Rows from block 4 of the text encoder of a small contrastive image-text model, named by matrix and row number. Rows with one number belong to one neuron. Each number is 128 + 24 x the weight over its row's rms, rounded and kept within 0 to 255. All counts start at 0. Numbers have three digits each.
Before each neuron's rows are labels from the 100 texts, of 14976, where the neuron reaches its highest value: "tokens" is the input token at the peak. Only what is clearly more common there than usual is listed. The data: made-up ball-and-stick molecule models. In brackets: how many of the 100.
# fc1: MLP up (text_encoder.blocks.4.mlp.fc1.weight, 512x128), inputs 0-63
# fc2: MLP down (text_encoder.blocks.4.mlp.fc2.weight, 128x512, transposed), outputs 0-63

tokens: "-" (100)
fc1.309:213112128128128128128128128128128128128154128140130172128128214111128118128128132047133128128128175080128125128128128128128086089128128156128168099128128144128128128128128128106059128128136128
fc2.309:128133128128080128128128128128128128173128141128128117128128128128128152088128128189128128162058128128128128128128128121128174047138234076128128179128128128128128136128070128128128128128128128

tokens: "red" (100)
fc1.250:137128128128128128180128128128105042128128128074128128120128128128128128128186157128128128124128128128128128128128128128108194128151117128128128080128128128128140128128128128144128128128128128
fc2.250:118128123128128128128128227128080142128172128130128027212128128123131113107128128101128128128128118128128128128128128128128128144128146160128128197128128128128128128132123128092128128128128128

tokens: "-" (100)
fc1.4:143128128128077151191128128128057103128128128128128128194124128176164128128128128083128128128128128128128128128128128233128128128128128128067156128128128128128199128128138128128128128077128128
fc2.4:114128128128128179128128128128128128128128128128128128128128128128128128152128128102128128150119128128128128128128128194128128140077128086128128128128128140128128128151155128128128128128128128

tokens: "red" (100)
fc1.212:128128128128128128128128034128128074128165128128128128128128128155128128128128189128128128128184183128097074128128128128128115094128128128128128128128128128128128128128128128129166128128128128
fc2.212:128128128128128128128134128128128135128128128128128128128128128020128128060128128128128128128038128128128128128128128050128128184155128128128128128128108128145128128152128128128150128128128128

tokens: "purple" (100)
fc1.313:128128128128128128071170057128128128124155128128186138128128128128128128128128204128128128128128128128128128128128128069128128128128128128206132128128128128128071128128139128128128128128128128
fc2.313:128128128128128128128128128128128128154128134128128128128128128128128128141128088128128128193128128128128133128128128128128128122128128128128053233128128128141128212128128128128128128128128128

tokens: "balls" (100)
fc1.163:128137128128128088128128119128128128084082128128128128128128128128128128128128128128128130121128128128128128128119128128114128128128128102128128128188128132128128128128179128128115128128109128
fc2.163:128128128128128231128128128128128128128170128128175128128128128108128128128128128128135128128255128128181128128128128122128128128114128196137152128128128128092128128128128128128152136128128128

tokens: "-" (85); "small" (8)
fc1.318:128128123124137128128128071128128085128128128128172128128128128144141142128138128222128128128138121128128131155089147128128135128128128147128128128167128128128128226158128128209128128128114140
fc2.318:128119128114121128157124128128127160128128166128166128128136129087128063128128138083142128128173157129197116128128128128128099128128128119128241128114128128109128086124074130128080123128128128

tokens: "," (44); "and" (28); "sticks" (25)
fc1.326:128121164128128128187128128128159128097128128128128128128128128128128128128128128128128095128128128128128128128128193128128128128128128128088128128193128128128128128128128128187128128128128128
fc2.326:171128128128128128128128128128128128128128128128128128128128128099160128128128191128128128128128128128128128128128128093128128057128128128160128116101128128128128128135128128174128128128128177

tokens: "and" (100)
fc1.281:128128128095198128128128128128079128161128128128128228128128128122128128128128255128128128128160128128087128128128128152128128128128128128128128164128128128128128173128128128128128128128128128
fc2.281:132128128043128128128128116128128128117128128128128076128128128011128128128130128128170128128213128128128128128128128176128128128128089077128128128128128128128128085128128128128128128128128128

tokens: "and" (100)
fc1.189:199150128128062128128128113128128128209128159128128128033180128128167128128128128128128128128210128128128128128128128128091128129128128185128128128158128153128128128186128128128016128122128140
fc2.189:128095128128128128128128128128128128128128129128128128128128128128128128128128128032128128128128128128128124128128128128164128128128108128128128183128128124236128128047128128159128128128128128

tokens: "red" (100)
fc1.448:128128166128128141128146168125121128128128108128128128128158128128145128118128128122128128128066106071128128128173080128094128128166128128143063128128170128192128173149128128128128128128142128
fc2.448:082128091109082124135138112129119128129073128128127128132128128081154067133128088132128128204128104128128128156150106161137128212102141128128129119123165109128128055128128147135128150128128128

tokens: "orange" (83); "sticks" (17)
fc1.152:128128128128121128128128128128128128170128128128128128128166080059128088094128128133128128128128128128128128128128089128128128130128135128128128128072078128077128105128132128088070128097128199
fc2.152:128128128128128128128128072142156128169087117133128128128128128176128128128128101128128128128044128128128128128128128128193128128128128087160099128128128128149128128208128128128128128128128128

tokens: "green" (100)
fc1.266:101148128128128128128128128128135128128128128188062095133191050061121174128128128128128128122128128161085163128128128128128128126127128130128128128128128128128128098072128128128128128145128127
fc2.266:129105128128157128128107128128128128128128165128128128128128153128128066157149235079128128128115128128164128128128128128134128128132128128132124086128128135128128128128128128128200125128128128

tokens: "and" (80); "<end>" (20)
fc1.399:128128128128128128128163128128128128128155128128128128128128196105128141128128128128128128128128128128128128128128128128128128128149128128128128128158128212094184128128128128128045128059128117
fc2.399:128082128128103128154128128128128130128128046128128128128128128148128093190128157128133128128128128128128128128118128128128128094128128144128148114102128128128128138119128120128155128128128128

tokens: "balls" (100)
fc1.292:128128128128128128128128147128128128128128128128140128128128128128128128128128128128128128057128128128128128128128128128255105128093128128128128128128128128128188128128201128128128128128128128
fc2.292:128094138128128128128128103128128128128217128128237128128128128128208128128125128128128111128128128128128128128128128128128128128161128128158045050128128128128128128128128128146128128128128128

tokens: "purple" (95)
fc1.403:128128128128128128128128128140095128128128128128128128128128128186128128128171128128128128128228128128128152153128128128192128128128128128128128000128128128104128177128128128128128128128128128
fc2.403:128128128128220128128128128128128128140153128128128128128128128050129128143124173128128128161247128128128128128138128128086128144128128128128128147128128128214134128128128128128128128128128128

tokens: "sticks" (85)
fc1.405:128068128174128128128128128128128069128128173128128186128130128139089128128128128152100132122085128128128150144147128136135199128153154128128133128128128164128128128091147102169155128120128128
fc2.405:128124118119097109121142144128128128141118096168081138153125118125128128209140128128131063128128094128131128125128121149114107089077131128128049125128128094175149144117128144121128119128128128

tokens: "purple" (100)
fc1.211:128128134128023165128166128128100131127127117128150121128128117128128166128128139185128128137128128128145128140128128128128128128098128108138128228094128128119128139148136128128128128128128140
fc2.211:137128128128048148128115143128128146128125163128183148128128128128097128128119130145124128128115128128128128125128128128128128100186128190033140091128128128111203119128067128128128128128147128

tokens: "and" (100)
fc1.115:128140178128128128128128128115071201128128128172146128128128128128145128128128117086128152205128128128128128116128128128115128128128128128128128253087128128128179065128128138169128128128128128
fc2.115:128128161128128128128125128128069128128128128128128002128128128128128138128128232128128128113128182128128128128128128128162128133113128128160128128099128147128128191128128128126128128128128115

tokens: "green" (100)
fc1.367:128128128128128128128128128128178128088128128128104118115128128128128128128128058171128128128128128128108128128128128128128103128154128128128128015128128128128128128128128128128128128128128128
fc2.367:128128128128128128128128128128128128131128195128128128207128128105128128069128128128128128128125128128128128128128128128128128128180128128128128138148128113128128128128128128128128128128128128

tokens: "," (70); "and" (30)
fc1.450:128128120128128128128128095128128128160128128128128128128128097128133216128128140255128128128093128128128128128128128128128123128128129128130128134128128081128180128019128128128131128128128128
fc2.450:150085128128128159128175101128128128128155079128128128128128152128241128128128128055116128089128128128128128128113128145128128163128128128154154166128128128233128128128128128128128128128128128

tokens: "orange" (100)
fc1.140:137128136128128128128128172128128128128017128128128128128128128128128128128128128128128128125128128128128128128128166128128128128128128153128128128128128128128128128128128128128108128128128128
fc2.140:128163128128128128128069128128128128112128128128128128128128128069128128128128128061128128125128128128128128128128128128128128158128195128255128128128128152128128128128128128135128128131141128

tokens: "red" (100)
fc1.146:140128172158128128128100117128128062128128080125128128176128164128132097128110128173128128128086123101136123128135127128128092128185128128085074163128128128128128128196128128128090128127128158
fc2.146:128165128140104170128099128128099128128098138158128135142113128089083128106128128132155130168141128128165119161149119133128084128176128128116128129067149136078066128128128128166161128142128128

tokens: "and" (89); "-" (11)
fc1.25:152128053128128128128128128128220128128128128128128128128128128128128128128128128170128128128188165128128128128128128162128128104128128128128128139128128128128128128128145128128133128128122128
fc2.25:128128128128252128128128128128000128128128128128136128128128128128128128128128136128128128128128128128128128128128128098231128102168194128080128128128124128196128128128128128128140128128128128

tokens: "purple" (37); "-" (35); "green" (24)
fc1.334:128118128128128128128128128128050128128128128076128128128128128149128128127128128128128128128232128128128128128128128128148128128128128128100128128128128128128128128128128128128000128131128128
fc2.334:192128128128081128128128128128128128103020128128128014128128128128128109128128128083128128178098128128128128128128128128058129196128043128222128128128128128128128128128128128128128128128128128

tokens: "-" (99)
fc1.31:092128057128128128195138128128128128080128128128128128128128128128128200128144128128128128128128128128152128128128172162128128128111136128128128197128128128128128128128128128128128128134128128
fc2.31:128128153128063128128181128128128128220128128128128128128128128128128084136128212128128128128128128128128128128145128128128128128102128179128105128128128128167128128128128128120128128128128128

tokens: "orange" (100)
fc1.208:054085128128235128128128128128128128206128128128128128128128128128128128009128128133128128128128128128128128175128128128128128128128128128128128128128128095128128128164128128128128128128128128
fc2.208:128128128128014128128128128128128128128128128128128128128128128011128128145128104128128128163128128128128117128128128131128128128128211128185128128128128128128128128128128128128128128128128128

tokens: "," (65); "-" (35)
fc1.418:128128128147124128128128165128129128128128128141098128128128097128128128128128128130128206110087132128128099128128128102128211128128128087128117128128128199128128128128128128085128106209194091
fc2.418:106128131116128128128055089133092128154068071128136128192132128128128128149135128164128116128128130128128128128103128128128128174083128152116128128128128097151128128128069128174128128128128125

tokens: "and" (100)
fc1.490:071144128118128118128128128128128128128101128128128128128154128098128128128128064128138128128128128128128128128140084128139160207128156128174123128092128173128128128128128128091128128128128128
fc2.490:128093128128128128128128128128040128147127128128128128128127128128128128128152201128122145128128070128128128133128131044164128128154128128128131128128151128154128128128128128128128128128128128

tokens: "red" (59); "blue" (41)
fc1.501:018128128128128128128128128128239108050128128128128128128128128128128128128128230128128127131128128128128128128128128128128128128128128128128128128128128128128128128128128128128128128128128128
fc2.501:188128128128128128128094128131128128249128128128108128128128128128128128128136193017114192128128128128128128128128128186128128128128128128128128128110128128165128128128128128128128128128128128

tokens: "," (87); "-" (13)
fc1.478:128128066128128128128128128128128128128078128128128245128119128128128128066128128128128128128128128128128128128128128128128128128128128128071128128128128128128128128103128128128128128128128128
fc2.478:128128212128041128128128128128128128128128128128131128100128128152128128128128128128128128128128128128128128128128128128165132128128128135128128128128128128144128128174128125128128128128128128

tokens: "purple" (100)
fc1.484:135141188167128108142176146095110136122146125128137106128094109115095128098128128128119167151134149128102164128128128142154188128137161105128102128128128128144159170117128101162128128128128128
fc2.484:108170163131128128139157171068100128128147110128145111128100128147128164114151128104128145214145160131086145128128119155204146099128128128128128105143128128148140165087095131141128128094140151

tokens: "green" (100)
fc1.225:128109133143155128086085144090128087128125164128062128128128100084151128126137128079109128096128135170128129111144128102128128128170109128128112095088133145160135128101112128134126128165136106
fc2.225:128099149160145138114128128105117110128106128154078159128128128150128128128088152098107143124128123128143143128128128128128128134187128128119112073097128174143128128109103128128141128144144099

tokens: "green" (100)
fc1.52:128128128128128128152128128128128128128128128128128022128174128128128121128128193128128128128128128128128128151087128128128128128128128128128128128128083123123128128128128128128128128128128128
fc2.52:086128000128128128128128128128128128128128111128135207128141128128128128128137128128115128137208128128128128128128128128050128108117128112113128168128128128220128128128128128137128128120139128

tokens: "red" (100)
fc1.188:128128251128128128128128128128128128128087128128128128148128128128128128128128128128128128128128128128128128128128128128128128128128128128128128128128128209128128128128128128128128128128128128
fc2.188:189128018128128128128128128128128128031116128128147128128128128128160128073128128128115128128128128128128128122128128128144128232128128152128128172128128128128118128128128128128128128128128141

tokens: "purple" (100)
fc1.84:128128128128118128127199128128128128128142128128128128128128128128194128128128200128128128154128128128128128104128170128128128128128207128128128128182128128128149101055080128128128128128128128
fc2.84:128128128128075128128128128128128128128195128128128010128128128128128128080128128128128128128179128128128128128128128128149128128122128128128128128147128123128128109128128128128128128128128128

tokens: "sticks" (100)
fc1.440:128128128128128225128128170128166138128128128128128102128211128128094203128128082128128128128128128128128128128128128128170121109128174106128128128128128164128150094128153128146128128128160128
fc2.440:128128128128128024128128131128128105128128128128128128128128128218128128128128128128128128104108128128128128128128128165079128128128102128159135174081128128128160159128128128128067128128128128